Weights of a small contrastive image-text model: 7.47M parameters.
Rows from block 12 of the image encoder, named by matrix and row number. Rows with one number belong to one neuron. Each number is 500 + 40 x the weight over its row's rms, rounded and kept within 0 to 999. All counts start at 0. Numbers have three digits each. After the name is the row's rms in percent of the matrix's.
# gate: MLP gate (encoder.blocks.12.mlp.gate.weight, 848x320), inputs 92-137
# fc1: MLP up (encoder.blocks.12.mlp.fc1.weight, 848x320), inputs 92-137
# fc2: MLP down (encoder.blocks.12.mlp.fc2.weight, 320x848, transposed), outputs 92-137
gate.526 126:500590478540500500534500444500461535461437500500413500457500500500564500546500571500434419500500427500500547495423500433469500580569487467
fc1.526 133:427509500463500500500500620447500502450490528500500500500500481533500500500500500608453500450451500636529355440500482434499500500500551505
fc2.526 131:539500495536454488500500451593500500439503500575381500404500500512520500500500500450500500460530478543552567495500500500500500452500500405
gate.527 083:500500500614500500500516555439555447557500409500500500500500525500586500487500524500537483500500446500505500500500500500589586486435500500
fc1.527 081:500454500500500500500536551500500428500466542500500500500483471536530510500500500500500602400491415500596500662450500500500500500500578500
fc2.527 089:554542500582447500467500500509451500428471500563500500500513572523528478500472500443500500530500500500511500500450458462500500500500467529
gate.528 095:500500500500500454500500576411429500500500474500500621471500500430500500500500489449542580500525500569500500500578429500528500544593457500
fc1.528 092:590500500415490500464500500500447500471500500500375500500500480449500542524500500500500500500500517500500500592549587453500500475500410475
fc2.528 102:500500432500521500516456500500377572532500532630576500500563500500500477500510500500538530552500564469500581500521500524563516481570500500
gate.529 108:500442534500420583457500500500463472500503481571500573605500469500500500469552500463500500500500429500464538500526464500500500500409500500
fc1.529 110:590551500495618434492500489500500569500500500500500500500523564513500610500387510526570587529500549500489500500403618500500500428552500581
fc2.529 110:527500611454500500488505580445496554447524404530500529533465500529500564512500423546500591645500500512507500500394541500419466500485500554
gate.530 149:476500474500389491588539433500457500558500440500554500531500500588461500500514500457577500449577462500427428500542431500548434429483586434
fc1.530 166:500518521523526500500458606514538573484548605533416474500555473418521500500485481500427500509500536412532500476500500499454500516519500511
fc2.530 160:500500467470500448568539584500568509483500500500500500554468500500500500467500483540500557500476500500495429500500548500500454500500518458
gate.531 116:500500456500500500500501591500500500509517471500547429513471500356520607500405594465470500485442500437466500492500446500500398464500500449
fc1.531 122:500451483500500500500505500500409500482487500500483500500500500533500523500486468500500500500564456500566507500505497500527500500503500500
fc2.531 117:500500500500518538552582467534586500428516500631472446455459468515529526535500433500497500500438509500493500500598500424483500461500500500
gate.532 094:500500411500500500562500496562556451486500500460500500500500569577500457500500500472537454500513500457588431429500536525500440457500500500
fc1.532 100:454500571500421484497597500500515500500448500399515570500500500500500452580491566500500520500500447453454439518500556522440519478500488500
fc2.532 096:470500526454487573560500493500500500489396500464542427500572450500500564500520500542500526500500561500500500500500500500500500500500678532
gate.533 079:500500500500500541500400661469500500532531500607540440500500500500500500500500500404500541500500554500514463444539593500565496500543553483
fc1.533 076:500618500546502500368468600500500500500500447500559500500452500500446500500500500538500476556500533528526500500559500500537473500614461450
fc2.533 081:500509499428500534500492459500460451500500446488478500405513500386486500500500512521500541554551500509489552406576500500491525500500434500
gate.534 067:426500500500506500500500511434500500500500536500500500548620582556500439500461534463426500444500558500500414500557563437452459670469500447
fc1.534 075:547500439449500500469476485500566500500500463568500500500419414540500500500500437458446500499500500500500435489500433537500518500500500500
fc2.534 069:500500500500434491500500500500500500528449424500500500500494500524472500500500500500500500458434500500500520500521449500500500500500534586
gate.535 094:584448405500489500500500500416500520403500500500500500500500419500500407543366425500548500500500451500500488500575500500500500500500500460
fc1.535 098:456551462500569551500500500554554500573500500386500464500500491500565500504500551506472500500500500500573400488532513454500582539451500500
fc2.535 095:500581500434517571500435565491522472508500538507500496484500522500595510552432536500460500466472500500472500500493500403473500498487409500
gate.536 085:500500449500574536500500481568531500500454446524569559500500548500441547500499500500500500521500578500562500501538500543500500566531500500
fc1.536 089:500584518464500500500500500524404518431500538500500500500555500576500500465589500500449500522500500556500500500566429500500500500575500500
fc2.536 092:500500454536533460500500504500457474409500500525564500496385500511500595500500500591436535500571458500436451500457421500500500500577479500
gate.537 089:476500476500500500531500500472500522500500500538500525510507500508531500500469443437532520438458538500547500541500500500500500500500502514
fc1.537 081:500500456500500511500500467456435500500478500500451500609500500440500500500469500500500500500500493513446500462520500500500500500403481500
fc2.537 077:500521500574440500507500470493533535500526500500500500504500511500500500563500435500500500500500500500437500459500500500415518464500437572
gate.538 079:500501497500500500500483500455510500618551500500608500500500500500499423582409522500500500500500500421519460500500534500500500500380453500
fc1.538 082:540500500525528426550548500500500427500404579500500476465448574500460500468500500500500474426443500533500500500545500500488612500500556500
fc2.538 085:532500619500500500443500500475514500500428577500406500500500468500552477503465435500511453500568500544465513500516500500500439500435500500
gate.539 087:467477525456519500500530500411403500501528500500424500424467500500500483464500500500500561435500500413538500541439500500500466500519530485
fc1.539 086:500500500543500500434456550500500477576500553500530500500500487500500500500500500500500558500540387500555460513533500528568500500500500545
fc2.539 088:485500500500500548547500560500500444515456466418500500500500500469463500435500500500545563500500359444500439500445522500500470500500489560
gate.540 090:520416500500500608505523474539463447500500500490551456470500396500451447500500500500500512574500579500440528500500500438500429468494487500
fc1.540 093:500484500500500450500500591500550500471571500500512421523500475507500549500453560500500500500441574584554538500500500423407621471500500557
fc2.540 090:500489430552563477500530500500500508500455555550556500468404500553500502500500453500571500529500500562439392500500500440478517562474500563
gate.541 106:500426416483500446421500500366500500500481500500500465480441499490605572500450447562520559441520500494500500500500491486435476489500500500
fc1.541 111:500500442508465449500500500500500586513469500433533500500452500461500500500500500500557500415500500509550500504564500500500500500500500500
fc2.541 114:500500463505500511436500478500500500589500471548541456553500500437500441500481553513453479511479500500548548519548500500500500500500428471
gate.542 090:500500515500500500500510500500500537500544500447522500500525451546592500471500500532500500464468500500539500419473441500500479456458500500
fc1.542 088:493567431501522549561547500500500500500500500500512564500500412500500438500553409429500500571478500500481500429500467500553500500454500457
fc2.542 088:451603500500557418457423426500499595500500559443500410500586500500563500500500411500461500481504542500500500534475500588500445570500460500
gate.543 122:500500500500500597477455500500496500500500465500500583500431530500500500328500500500500515500500500500500435413500517500500504500562560500
fc1.543 119:457418500412500570526475500528500500500489500489487473530500472500500500488500500500535402548597500526500500500500500500500405500500513500
fc2.543 119:547500500500500471500500543500514445422500500528457500500510482570527558500500530433550500500532500500500500500500522500500530472500515500
gate.544 089:500500500519543500500499500531562500575500500475536500431434500500500500455577500431500578609540450466405513487500500608500448575500500500
fc1.544 089:500500500500576463500446500500500500500500580604500500500578500500500500500477576500500543500500501622566393573533452500500500541467462430
fc2.544 079:500500500567530528500500500500500500580500500681500419500500500491508557500500541485596500500500571500500500500525412500500516500543541500
gate.545 099:532543500570462500500506500433532500500500500553413500445621549463500567566521500474500500500500447500446500528520500500500611500500501500
fc1.545 105:500500541539500500500472537466505521500500500609442555500602500406559500500434500431511500500621413500407499500500434500533500532500500500
fc2.545 094:434500494521502489491460502491497500500514556500549500562500500500500434390522500572362488508500436500500500457350470513500500500474500500
gate.546 103:500552412500524531581500500500500500541490500500438500500500486563575500500460500377449558413500443500500543449500500500589500500500500415
fc1.546 095:560495500551600537606500489500419500500500500429500459500500500500500593391500448485450554408428500540500422500446564500500500500450500500
fc2.546 100:521437500426580500464465500500469463501568618500500500500560527500520500500500500557500432500500454412460448500453500500500500500541500500
gate.547 107:527500494429548472500500500442439480500509476500500527500500500551500500511500534407500500500500500535506500500489463500461588500500500500
fc1.547 106:450500629428529500500378500500390476500434392547401531500500500471480500500500539441574547500500435500508539500500500484422500455500431512
fc2.547 106:500447500500509521500500433433517542500433500500545500500592500500554500430500500500454500500500500429500500496504455532528500500511514438
gate.548 096:500500469500500524500500500389543500521577490437543432365568446500543500590514550500441500348465457500555521500518514531469590545493542436
fc1.548 095:532481549520408577427500467500533500500500516500500500483500500583542468580500500515433458528548565623435500500500500500559462500500481532
fc2.548 091:500500387500475500520500500500500500500500410500500519500500536535500500546500602500418500382507500500436570500500500500544532500500585498
gate.549 094:465500500579500500547467500500500594500500500500500563412500500500513375588609488453551500500500517500508574500445500501419426500500500500
fc1.549 094:500563559538543394500548500500500518500528528463500500500500538500479596589500500523500500491496478500436500500407500546536500464559477500
fc2.549 084:555500500500426485500622557418500500500500562500500537500573592500500492500603500493500500500500407449380500500473500532443434500500423500
gate.550 087:515438500448500447448500488500490467525543543588500500436480500500455500501498491581611547500500478500437526524551500475500500545500500461
fc1.550 097:433500550461469531500423534500475500454601553500506500560442500571500500577500500500437500505522538500467420451500500500500600500500500548
fc2.550 097:500466500517500500500436500442500500610473563500397530500510500500477500533557513426492562559500500500500518500584540500500500500441500500
gate.551 126:600536500500493468469500500500500500500480500500500500407500500500500500500551500500469500491547469500500500543555460500490500500500564500
fc1.551 111:500500429500482458500439440500537500466500500459547588500417500571500543500557500415442500500481418456500500529500550519373439463452500500
fc2.551 112:481579543500539500500500544516500403485500500500500500500500500500500500500500513500491488541500568500500500422500548495559500500500500500
gate.552 091:472500435500529456522500560526500500500500500480500486477493500483485500500500460481500549500500500527500500500500547483543500500506496500
fc1.552 086:500500417513536542555576484500580405535500500500500465466500507556500456500500500567500578500489484500500500500553544545469500500500588573
fc2.552 084:549500457482456542466500500553529500582504453500500500500500510500474490500500500644500509500446500500500517473462500540542418459500500548
gate.553 081:573577500500500493500500500466500500408500472500500500500594483500500500500557500412500500576500500500500581500521500500500500500408500480
fc1.553 079:500500500584489598500500500500500500516502500541540456500602500500505371486500500500500500375525627500380457500443500422611500556500613500
fc2.553 075:492500465500500500500439457487469500500546500500500500500500500500603438500500500527500580473569563481443500471500500444515500500500547500
gate.554 106:542470500500500521500500500500500430500500500500500500500482500500500500419571504478500496478500488500500500489535450500443555424500476435
fc1.554 103:539561500517500500457500500500500530500497481500500432500500432500476500557448500500392521500552538488528500530500550527522397555500500448
fc2.554 092:476538531480500513429620500519500500552534500567462495456500444515500407500540420584432500500488539500545500500500500504500500480500500572
gate.555 078:450500500500500500373500500500406478451500500531500463499500539500562554500501500556432500568500533500500552500495540500500500500500481500
fc1.555 087:540500500468437500500556561541500500500508500494442489500500500595500500414500500500500432536475459493492427428500448500500577440500451500
fc2.555 082:446500535500500484470500500479500500418500474465500500500500500528429496500500500500462500436500500500500500500500402576500500474500438503
gate.556 134:513662500487440512500517500408500432552478500465500500500409500500500500404588500562505486500500532500500431500506549500500500500500498587
fc1.556 149:500500500500504500442500537481495500500500500500552441500463500560415500593440509455451579527500483537517471524563546500543477577500500500
fc2.556 138:517455500500543500541500500549500500500500500500500500554587500481507500500473493447548562500529556432552580500451500439495500516538489444
gate.557 107:578512573500483500500596617449446500500500500500550467476453567529500500533500500500500500500500545500500557500514500500500471404500548500
fc1.557 098:521500482500435500500500527530500499500500500500500500597561500502536500500500488522500528500490500500500500556500458414500572541500440500
fc2.557 099:550499592496412545609620549556500403530477540500474483500500498541500583500500500450500500500500585500500500584435444500500500500500483455
gate.558 093:456563500460500468500500500560618500646408500500500500500500518500443446500441500459552446556500514557532524454500500500587500500500444468
fc1.558 101:500500500500500443500500500456500500503501500488437500500401590450500500428500570531500500500500500474500471500500582500500501473464543500
fc2.558 098:555478499500458447474457500500500500500500500500500479446474555471521538481500525500448500500448500500451573500500481500529511500500500500
gate.559 116:597503500440500487500516486500381478593582500500500500543500500500457500471576500500503529422436485524550430500500596500500440500500525500
fc1.559 105:500500500505500473452516500500378500500500542553500442499633563444489419500500500500500460481500523552500488500469632541500500549504500500
fc2.559 121:503570500500504491500488450500500500500510500411500478500439480483500478546500500483500476500553500500500500506541500502500500530500546500
gate.560 096:459525535479511506420487500518500500586500461500468500500500424629489519525414462500561516482443569500500542470531500504500500500453566472
fc1.560 094:400500500597466505470500529580456500500500513500580500500575500504524548509500523500500500500500500452500500407447500500500427500500500500
fc2.560 091:483500537516500538555500500500591455500500579461500500500500500388500549500500539453500500477463500500500415493500496466477500481502480500
gate.561 091:450500530500382500500469500561473446427462503500500500530487500446500535500543500500522500495562425500482413475500621500500500546446500481
fc1.561 084:500500500500619591500500500593464500500485501500500500521546574500500500635594491586463492465500480452500423469395565500412500499500500484
fc2.561 089:526500500447589436500500476500471489580498476500486483546500504500500500500500500500500538500535500470531532534500456500500500500500539580
gate.562 128:500422500500464540438489500500461500500500485494543525462571412556379500459480562500500520427500500500500490500480500500519481471500500500
fc1.562 119:468388500452560525500505500482530524515500500551500451487500416500500476420500527500486500429488503464453525500438500506512536525500519500
fc2.562 131:562505500500418500537468500427521539500500500500500403514500449545500555500500500500464526546528453500525500505500500474529478488485500500
gate.563 084:500500442500500500395531500522500500500500425572474448500500500445500500500500598513449500500540500526500404469557500428470461430393500500
fc1.563 079:496478500500444466500433473565523500380547575474561500545500500500500461500384500500459500528500500500523498500500500485500562551555461500
fc2.563 096:530448615564498555500579500503607546453560500525500500500500500500430589529500547461500500436502530523500500397462479500456541500500500500
gate.564 076:500500547500529585452500500558500500516500590500543511500528500500519500401445500500584500530498500500500566500554500500500500567500500500
fc1.564 075:441521500500500500500500499457500500424500509500465500575462527500418500393406500500464500520509500453545500500454500523500500500500500453
fc2.564 076:462500549500500515500497500515500466478525500530454500500469500604500550406500460554451519576547592500577500500500500500500500500500585500
gate.565 094:469500492473500548542597560500500500500500500500454500516500500583492500500500500583500534425500538500566531460500398500424405500500500574
fc1.565 099:423533500439555541500500500464500500500569480499443575450500500500500500500462500565585500500500535500500438500573459574500399457500426500
fc2.565 098:457500480530500473500500463598500518489549437528500500518505521535500430476553483500500500500555425500500420548489517567481500500531500430
gate.566 106:523500500500500527500500500505605490427500539512566500500500500500500500500500500453500464531594500500429547420560500501500408500404500500
fc1.566 104:500500522500500526530500489484469449595500497522526550387513555500539488500500584418548457559500567468500481500520479521500500401397500500
fc2.566 093:457446500500500582484418500500447392482548558500500500500500500566500500500500500500500500500500500500457389500564500500571575528500500500
gate.567 123:500487500500543500569459501500500500467500500500455500500460500500500465500622422526500523541515500500500533500500500500529451500500500500
fc1.567 116:507555500476500447443500500449424462500608468500592500500510561500527500500459573532527558500500571500568486500500545557500546500532500444
fc2.567 110:491500566500542500564500500500500500500570550558500500443500541572500500415608500500471500555500500390500623447446500471500444521560500500
gate.568 086:500500500500500500481441449533529449500472434578442500450500541542500525500479550500443444469500500500500500439433541500557500539539500500
fc1.568 101:500480574500527456500500521522439530500545582450554544492500500408500453441506476563526500500500500500500464474508500455500500500465500500
fc2.568 100:540394500584481509445500500587500547542500500529500569500564500500445500500467447421500500500500500500500538500500500509500530500538500470
gate.569 076:459378500551500500553500500500500500417417542500623546402418500535500500500478416500537500500555437500565553500500500467500500500500500415
fc1.569 074:596500500538492446551500500500500500484500500556500500500500493592465467500435500500500437392500500500500500514507500500573500415461500500
fc2.569 076:500476500500500590562500500500460500520500435448573500500500500431551500464500443546500426500594500612463500500500563500500500599549523542
gate.570 095:500500500539550418446500500500500500537486601506500500567500500500440500467423551483500401500500539465553445533500500500500500500500500500
fc1.570 102:500500500500432500478535494561518503435432463500472500466500500580574535501564500494575500567492500500474406466500503500466493470500500435
fc2.570 104:518537473500415500526500503500456500492511500472500424429522500500500555500485500500575500500458500500436537500476488537500500457473541500
gate.571 081:508500500533420500397500467402500537500521500450543523484500558420552500500500500453500499625518500500461562554507415478500541500469409500
fc1.571 086:428500538464461500504500534500555449500500500500503500500581500500489500500523500500500500554465500485552500500623500481500444500463578500
fc2.571 083:500500500494500605500502500500500500500629550500500477481579500500451500579500400500486500549462538500453494437500643459500500500419554500
gate.572 102:526500500500499412482432502565575540563500500500447545604437418500427566431508500500500500462500471500500500500563560500500500500554500541
fc1.572 105:492500550468500454500500500573500500570500421485500575581500437594500534427563570500500466500500500467420546486511500547377500500515500500
fc2.572 104:500503500500500463552572500470500500500539550460500454494521581544466500499500500401569500569561500619459500500454485521511500500500500465
gate.573 079:465500413500558577500550518466500500500462500535561500500500441605500500500500491482500500444500453562500500500456500500500552500500511500
fc1.573 080:548443500500500500500430501500500610500500500483447500500500500419500568422466559539500500447571530500427493500530500500500458500500443500
fc2.573 083:574433403500466522480500500500630500574500522470384438500500597470451405467568500587497495426500500554500500500529500500500500517448500500
gate.574 077:434500524402500500500478500566500500500568500500601500578500500604500500500463500500500617500500500500500500514513500529548421554427550500
fc1.574 082:458500500500500500522500554500500447445567500398585500530464580500500500464500500476531500500500500500462433500451500500500500500576538530
fc2.574 081:500536500500500431544500517500500500500514500500548500500500558431532500500500500500500460465500489500500424500459500502500500500523459500
gate.575 095:503440500500500500449557567505500500488500584463575525541480500471500424396458500446500500500500460522481561555579500467500500500500481500
fc1.575 085:500423500537500500500500500500500530500557478450500500500543537500437500500540483534446419500500500500480576500500500444543500561500413500
fc2.575 080:500500500458500500518422470500500577375464441500500500547541500500491517621521455529500429500439441515500500500500429500500500500500500500
gate.576 092:530436406570500500500557500570528500422438500464500500500533426537447500470495572500500395500500500500500500500500476500464536500500495469
fc1.576 092:581526500545500519417500500501544548500567578500500500500580535546516500500500500451500549500500512375500484498505500500500438500500474500
fc2.576 085:534437500413520500500500500406500561500500500500500500500465590500500568557585541500500500454500500400500499539555509500435500409422459500
gate.577 111:500500437500528500500467501500528478415500500448500500500465487500431500530500547464465500519500565500473500500579555500500595534445500486
fc1.577 117:430500500589500500582500500500500553457500500500500546482437500476500444527500500500453500471537500422500500500567576500500433500500500460
fc2.577 111:375500445415500544526500500449500527500500500561472500500500583569510531500529555470500557490511497523500431500514452556542459500500500473
gate.578 101:500500500500505538462500492457500561500476488575500500500545614500500574500500560433474500500562500500500521558500500500500500500500500500
fc1.578 092:459500500500500500500540500524499500500500557500559528500500566543480457500477500500500526500523500500471495576507500500464500500570500470
fc2.578 094:500500500479500500500458482500452484515500532500500411538471421556500500500468500597500537500500485493500500463564500500429500500526500500
gate.579 086:536410500451536500500455492500500468450474500500476536538454548500500500548500526472500500500500544592570500500583500437448438500454465467
fc1.579 080:516487532506500452500590500500500500547500425500500453500500500500500500482500500500578529500467500500500574500500551500559525502554500500
fc2.579 084:455500500500510466546628500500500500500428422588500507500500500539500500500566543506530593500471472518398500500429500500500557519557524500
gate.580 116:474443520500500394524500432500500500500500500447500516500500500500500500500601561500500500458500500500437602500500500470564500470500500500
fc1.580 116:500500541500500566500500551500549500500479561500500500500500450475521500464451408472581500524570444500500417467577422531424500500500562377
fc2.580 116:418500594553494500524579500500500500436500500500565520500500500500531432500547498500500609500500453500471472500473500500500500500500500500
gate.581 084:500500500446443584500551475500500411463530500500500500445565521560466475484500500500412563500500500426550406500500444441477500590500500579
fc1.581 078:500398444500512500455499500500500531588516500500500500465500500500500500500500495500500500434500400500500500467567500438500564500500500533
fc2.581 076:500540500407500500426500540500500500500500500490590469500466500500500500421511500500458500556407500557500500500500455500477500500500539442
gate.582 119:500560437403500500500500525522546508566544500500557505500459500443467452500541571500429500472557500500500500500500500500512500500500547500
fc1.582 138:500500500551574500500500500430474515453500500500500434416500478500500500529412500576500500447500459521464500500547500501390543474500500512
fc2.582 128:491447500500500500500469500481530548462557521503500500500532500526572500451500490583634500548525500458500408432500500464500566566500529524
gate.583 105:500537500500426500424532500549547500566520500500500535533457500592500474566488500397452500500500500500500523603556500531553475546600500547
fc1.583 105:500500514500500500500500568500458519585500500500500500500443500513530564535471455443445384500500500537500500500500500421500520500540500394
fc2.583 106:550535531500546466555465500500503461561500500500500500500500500478500444368500509500543444576544546500500536500474417589417500500508500489
gate.584 128:500500583571548500415564500500500478518563500521491505500553500604415528485500477500500500565500500564500500500432564534500536500500500571
fc1.584 147:553500500603508500500578460499489496514518434554493500444571500558422542436541545474500500516500500500500500480500529500464530461500497582
fc2.584 161:500462458510515530448488500518500451500460500492449500571500438551578509500525500515500454500500500453471529500449489500503500586508450458
gate.585 114:500500454477570557500465578514500500500500525442500500500576534500500500450500500453393500491444418500500601500538504500398459500500579500
fc1.585 108:476467553500530481500500500567500483484500443500446500500500500500551577445500534500551500500500484398474498463437489454559500500500496500
fc2.585 121:500559538500427532505561532500500500500500500458542466500500500544523586500500500500566500500500519489518500548455500500607515500544569441
gate.586 091:500500472481533500500542540575500567634452500558572571500380500500653500500456500500500557500490500441500500500500500500440500500500545464
fc1.586 097:500512439432450546500511500500572500500539513500446500492500500404420386500500500459536441500494500456547437538500513513533500500500500529
fc2.586 101:500491500500500533482522550606500432500561545566500500564500574500440447609500471437500500514552464500550500568434500500514500456456500574
gate.587 084:500500556500479500500503500483500500550517500500483500500500500500500436500500500483488586535500532500500358484500500519462500500484422500
fc1.587 087:500425397500523500523500416618500520463500539500496500526500500500500500470500394500500500500494500500500500500500474500500500500500500463
fc2.587 085:500464555458424463510500451525500442500562482540500500500465500419541536500426471519500500500500500538500506506500563500500500500500500517
gate.588 101:500500547539500500500500420571419500500516566546500500500485507452425592500500500527500550500500550555500554500500500500483500500565500435
fc1.588 101:500500508500500608500433500500500416500442419476512496431488481500500459558500500500500500451468395500408491500471500483440500430500558500
fc2.588 106:469500500563510467485500451532419500500534500452500500500535506438500500463564510500409542510552583548553500529436500500427500500500425500
gate.589 100:500595532455500541500462500500500500441530539500539543551500500500500500500500500500500397546555500527465500500555571470467576500507500465
fc1.589 099:572570455500500466559500474500500552582500500500554428500500455500500500500500500489500540540469500500500500460537459526491446500500500500
fc2.589 100:500475536500500500500500500429500500456500500500500429459500500500500597505500500500374591313524466542439500500500500500475542620500500500
gate.590 091:440533500473540507407500521500545419500500500378500471512500500525549576500430536500458555372525506426500580568440500500536495500417569500
fc1.590 081:559429522465500500500459501500500468405500484439500608500552500511521500500500500500500501500500446533500500500500500535500500500500500491
fc2.590 079:500500510500577568471500489500591446522500468410500500434535500500500488500500384500598485500541500500442500500500500564486536500500424500
gate.591 088:470549500500500462583500624500500500473513554542500500500500565506500500500500396500500598500461579500513468500438543533500515423500446500
fc1.591 083:500469448405500442538465568500510500482500621500457453500500500500461500500500500500500500500500451372627500500563549500500500500500533500
fc2.591 085:556500500395414460524426500514500500500500555474559500500500521500551502500588483396500500440500500500500389541500587500500546522500543500
gate.592 101:500488500413455500500500500447572464495551500500480500500532500446473457500550443500442500500500500500457533500623500500500530500500446500
fc1.592 104:500533500500514500500500500500500500500396500568537509500500500555500456535481500500500500447550500498590500500435500500500500500394524500
fc2.592 099:546474500500500536547500476500448457500510405468500458421500500578403500520559500536524500461500500500500534506500500457500528500500500500
gate.593 079:549460500533500524452500596522543500500470460500552552483500500500500401500537500476447467500500560575500500499500572584449500500500485500
fc1.593 086:500460500500500504500500500410500548500423500500449500500500500500534405458500519500500500492540481500456438553506440500500500580500500455
fc2.593 083:479519497500500409500500500583500471500500518445500500500500500500529500530500500411511500454547406500500540456439548500405407500500500500
gate.594 112:518585480500500432500500500500413500536500500500500500489500476500500500443500500502476517500500413500500463524500500521500500493422500500
fc1.594 114:438500420500500542466427497500429500428511500566538500491565500518427472500500450466500500604427500500500489503551500440500528533534500564
fc2.594 111:521500500544500491561540455500500457425493604523500419500500540500500500458563500500500504486558500493500500538447540500500500500500500472
gate.595 092:500512500500495500415500500500500564500516456500500500500473500500500500554550500471448500500540500500500465632390511500500500527528482430
fc1.595 087:500592522500419525565500500500500562500550590500500585438510500569500526500500535523561469455500500476500474425596500541500489500500500500
fc2.595 105:400500500500509570471500476575500500531500489424500581500485500364500500500500459494416500538460500449568500453500476500500500500500548497
gate.596 074:500500500500500443470445482500500545500500500500519500500535546549449500500504427550393500500461500593500538540477450500500430500431500500
fc1.596 074:500500524500500455500500500500500529500500548479540566465437500500525529514414481500500500500563483500583486529520500500500500570500492464
fc2.596 076:458542500444487500435533454579525509500563471500444495425500456500548500575442438557500434430500429432500500488500500500500500542500500500
gate.597 077:500500500431500500448500500502500556500508500500500500531460500500500614500500500500451500500500565500500524586456571500426500500500500516
fc1.597 083:546389584500500500500573594500448500518452500500500500500464433544500500563500500474468500500500500500500500500500428500500500425500500401
fc2.597 084:453432574500500500488500500409500500500425455500500500453460500500585456491483500500500500493500412500500506500549457500524506409457500500
gate.598 085:539500500596500572500500500500500500545432500448500598492500598579464500625457448500541428500518500570500531500500500541528500500500445500
fc1.598 076:577500500580466500500587527402500429489500587554500582491500500464401500522500500495500500561573500523500500500500560472500500500500543500
fc2.598 078:500500500500500436450500500500575500460567500384500500500500432445500400545500500500553500500500526462477500500500500450500500500502630542
gate.599 117:466467458443500568454500500437582453500500415523500500525500500535471569500500500457470500500500467544429500482468541576539500500501591434
fc1.599 132:436476500488500520500500532500625463500500500500534463496517552500500559546500500500439500500500500500422573535500500568500500468520511464
fc2.599 115:564455500500500392500500500500618500599538416500500458524500498500387500502533500500406415500500467500399500500571481500500500500385476382
gate.600 114:500534461500554583401500558500500528526500401468500500500506500660500513533500500500537568500569500500500500500500500541500500543464521500
fc1.600 111:500560529549563500500466472500504500629500500500493463541559500545491457402500443500531577500500500421500543500551555554424476593455500446
fc2.600 109:447500592405500500451500534500480500459500536500588500500500500500471500500542554413457521500485500471387500562624477500572500599500591423
gate.601 121:452472399500500500500520413500500500500578500553500500412500558478522500500524500500483500500470432500509570536500432523561500500500549538
fc1.601 114:500500500500500569630543500500500432500375517455500488545500465496500456537500557500477548500500609532537403477500500472450500464500500430
fc2.601 136:454500500495586534416500474514525500597617467538500588500500472523500500500500413500465500505529500411598508500500540548466481500500500433
gate.602 092:482500500500533418500453524500465500500500440532500500436517454459470500500630503563431500500500500500500445500512507500575575536500433500
fc1.602 084:500500427500500385500466552419500500513500393500524500519500452500486593540500552500548462500500500455605500544500500500500533587500500542
fc2.602 104:500500480500500500569446500479500500432500500508506500500429461531500466500560500471500534500541500500557505500500500500500500500554632500
gate.603 075:500523500500567491500500418463447585500500504500500500500580611500500533490500500500500500600500554500500526557500500500500500477515579444
fc1.603 075:500420500500457514500573500500500500500522500500545500500500552500500500509469468477493500500565500452500500500500500533533523500500574406
fc2.603 077:500500500484487481500500506541433342500500450542500548560500439500458430550500500500387469500405479500500500452543435528500500500500508500
gate.604 087:541502500515500500500500496477500527614574491458500471500448500500500461500500500500500500549500429500616500500419603541536500532468500500
fc1.604 091:543500440500500500500500500500560500500500500500404500500500454577500500500500423500541500552500500500500537500430500428432500515500547500
fc2.604 088:542500465443424545394443433500559473500500500500500500500500500500500500434457500500500500500500504535526580500500500405500500556566500496
gate.605 131:422573500500525500422519473500500500478534500500476418583500500454500440515500500497444500559500500478500556522500500500449526500500417500
fc1.605 117:500500500585599500511428569500429512500415500567413500500500486500579576533500500500487500500500500500500500433489432500457442500569500500
fc2.605 126:500483500463592500500500500565500588613500521543500436519549602500523500500526487500431500518500474500554519500500432511500500500500500553
gate.606 112:500574456500422500500500500500480454469500506530500525508535500500560500453499500500409500503457433551446477500414453530453513532500549500
fc1.606 106:500500500500500500500500500555500579539535481531500373545376500412500500500500500443500471500604561500500518557500553542418400500467423432
fc2.606 105:528522440500447578500500500500500500500466500588510500597497500466500404500540546411500500500486528505580554500500500442469500533500548515
gate.607 084:550500583476500500550581549458515476500500500500412500574565500500500500592500477500479489500408500500500543500467553579463464500455440500
fc1.607 083:562500420500500500398500427500500500568500419437500500500401475500503496548500492424474500543500597500500500500575464397523500500507454500
fc2.607 085:500500500500500500500500433500557500500500500516466518447421432410500500442500500500489500567522500568440500491500527405500432500447500500
gate.608 119:500500500500444560574500500500494481500500500500500449597569500516500569500462500500500606464500500582500500580500472539514530471489476500
fc1.608 130:503500530500500456500500456489539500500500500500500474468500500500547500598500500506500500500500583500500585452500500478500436472500555503
fc2.608 117:425500500500500500506545415478500463360480500432575500472500536500500500521531512508544500500580433500468500500480513500527500500500500485
gate.609 098:543461500500500549500552500500500500628424455523463527424438500428485500500500500546500500500510500500507500534399500500500500492561483553
fc1.609 104:471500500460567500555500455500382550418541576500485500500543572524500500500526500441506533554504500464500500406588432500500572500458524430
fc2.609 096:496448500448517500638463500500500445445500525500521500446463559500549500500500484461617500459500543551500467500500410500544486500500500367
gate.610 138:500471500455500500500500513519468500425425450418500534500461500500484500473538500420500500474500500470487500500604500500508500500500500431
fc1.610 138:439524500500500529496553500539500574401482463500440500506500533500500473536540425396500500500491509500571500474623500554500500506500557460
fc2.610 129:424509500549500500484474500500520500531531500500483500500542500500500500517500503545500555449410545500500526467500500500541471558434500627
gate.611 090:500484500436500471500542456404500499592473500526529527500500501500500437500500579575500500465500500500542471500558500500500433500500500379
fc1.611 095:529487500588500500500500548531470426500500490417500491490537459513500561500500500616476473500500500573546535517460500500483447475451500500
fc2.611 084:500500500532500500500500481580500449500500387500500507542500445500500486446573599500480500500568500500533413500572500574562500451461462500